Weights of a small spectrogram enhancement model.
Model: 0.869M parameters, norm batchnorm.
Rows from block 3, named by matrix and row number. Each number is 128 + 32 x the weight over its row's rms, rounded and kept within 0 to 255. All counts start at 0. Numbers have three digits each.
# convs1: 3x3 conv (model.enc.1.1.convs.1.weight, 48x48x3x3), inputs 10-14, a 3x3 kernel for each
convs1.0:123116115107103102136120147115140126145150078205158065078060191159108139126104165119173132138108166144121249081092219143126179155152166
convs1.1:127130146082066098126122153127117112123143131115102085100121115132150150093109139098117090115153111139136100100085103124103117095119136
convs1.2:127104121103099159125155177122160143143156104098084074155113125117128151073114156112090136120152148144148185163168221129133150157106085
convs1.3:130138135138131130110126119094085096140130120165137110146081052135151143150173120116140126090147089040052095116111108117105123105092108
convs1.4:171134128139134133119138133135141162146161114127129113131047051089111131159172135124115136166132160078103096109130093124146151150110086
convs1.5:115099107147138141154148148147184215134141190158144164163216255143145161131120167123129127148148158204128152129143108113092107117070083
convs1.6:118136155094101112059049096145152119188200148142181133103118132117105076102107130154110138163117140155132139103110121117111124116140138
convs1.7:134157142152111103157080082124127114095130157119185127150155104165128103146102192146176167111106092116108137115095125172130149112154191
convs1.8:144186156133126097160135128116067099136120103109113084167143126149128073177137065179198137162149125188161087152137115133169129119125113
convs1.9:089108147086108111144164150133132165151118157155096158126157221183175204170156129125123139166196168127107141177079023197162089211230121
convs1.10:163112110133152117186134126185166186099125085107161102225144161071125075178151091132199165091178125202105046086129093193146144086084112
convs1.11:139131112190092055187129107138131195150144201145111170108112124121091128119110117069089119104090114139159154105168246080161212115143148
convs1.12:150092170150106134111122137134142107086106070124140070129146195111115151132183133102131138064087151118102149128122076131146124145095154
convs1.13:127130126126138171162134142082106122099094098099072095064094034157155173238161213158103142154135117115118138145115059156135104108089091
convs1.14:149160140132144127140146107134138166147146148132146160089133111114159127120146112166136034146168065087125121173113053167109099092075121
convs1.15:190145125184139137177144125056122112116171150151215213221161190088110104147124139132109106136169150095154135074097137101130134158138112
convs1.16:071158119112167148118179167136169137117070085135105066096151093109120111078140134127111059122156082086190129205161102157120099122125129
convs1.17:138129110119117133157142136140093096150137132107108111255158128119111086166102118113153115119089176119133133196150100106122144097126131
convs1.18:113105156116096078144124089101093136130104077161122087071106149133132105114102109098131139098129108243093074116187109107144165136146239
convs1.19:110112162139137158152134174125109136143121137137113134049119255088096139068097232095106117103123144093141134128112159143113140119096132
convs1.20:122111096076081090145139154131120098098119116172203164176157151103120108120140127101119145083083144091126155131130126137151124111133108
convs1.21:136131126122140122103105094112117079133137123096110153096154133159173099143139109099088069120097112105111119178179101161092098137118112
convs1.22:114125143112108149092137190120134101143101070162064078098141171125130090165148098120148118147176116120143153109120132152209123174157111
convs1.23:118116131122136153122138133157107081132115083135108109064080223096114193132184150139087146093107138080162122093222139035130229050070185
convs1.24:170164087159125104144132133149105106133097109149079120255188133119106075121082198153158127098157144085204176129110127115104110108133179
convs1.25:188122135110083109148133150084090119102122137077114110113157157147151152124128140119099124129127156135142190122088114105137136125121140
convs1.26:114115137086110095082113122151083089175126113178109118184143210195140154158157135137169095092143098085085133106045045113114113131112123
convs1.27:087171132103191119122165124115094099106114097090108104158100123074096117105135111158166144103136116133212105152093147159131146149158140
convs1.28:121132100136148117102116103146118091132116120133150162134126108092095098146138130138125083120082113096117235144093165138125171112104171
convs1.29:143127143138150113101148122197147173120081075124083119069146255079084106135174207129109173175112074120117079145183134146130136110113118
convs1.30:124147147110131111138147127114137145127141142169172149114131049135095068077061015106111142141121148204180188112088082110106103069110111
convs1.31:090110113076086108090099103130113105159143149148158141112117119138123110135115097151142123146152147158139111101122083096120110102117105
convs1.32:112121167107128152147148123185139161161171140138152137140182125116178159093143116135119126183164160139185162160172186089131140085116094
convs1.33:084135119091181184100117133144099161116095166137090172105108106129152170101123162095130143062125138086082091121135139084121119117134160
convs1.34:147169132132163125079106100113137095146136107201141113110099127133137142114130147155130165124118125146102154110095036115106094135077067
convs1.35:185162165081064081075110138161136145142095105092047055179170205105133155095113109170139128121130089102166116132118117130091077174152146
convs1.36:088137134098120139111123159151157128145151135164151158200144139115110101059109127168163141120104107108119124124114113092132096092139100
convs1.37:082079039130165107126159148106130142122141122084108085027103150098123093091138140144152120092085119099089108141184160122121111129138134
convs1.38:139125149114107172128113142117121092092097123102100100157142074103111090135126118141137182137122165114094119127137136139124135107112130
convs1.39:135142142107117095113110135158133123132099092149101121112086087141128144067084091133120127096125101062159131075063079062138122066166120
convs1.40:094105120106138115174145094128087073162141145198166144109112119145147103134120081092113124130141129208114090107161140124097144098100107
convs1.41:072100094102138132095114120156111132163111109155099074096088085121105121144119153140149196158162163104127140092093086137146183119142172
convs1.42:089200135078163095147185106118142087097106097164155149150194173094084080100122091128108155162100141152118135150119146128116138156142106
convs1.43:089038096110102142172161170082125127096129114125128136139132074079139111109131149133113203092081132167133186117106105095125138127107117
convs1.44:145127105144148132089121120134123125108106115116123141179210048132136066123089068096122118114116138155122189249100107200149138131147110
convs1.45:118116100121124100143162159136148140117179142105200153151083067139129116151148131082044143055086131137255137215091109178118118130126129
convs1.46:093100136105092157139154158079140178054111142098107084211114102045070140155110106134118147132145132113087153101120101160127083094116117
convs1.47:102135076082117077120150175161151125124104123130083111083106056104134135070071085139147145120160105091147138133123152137124110114121122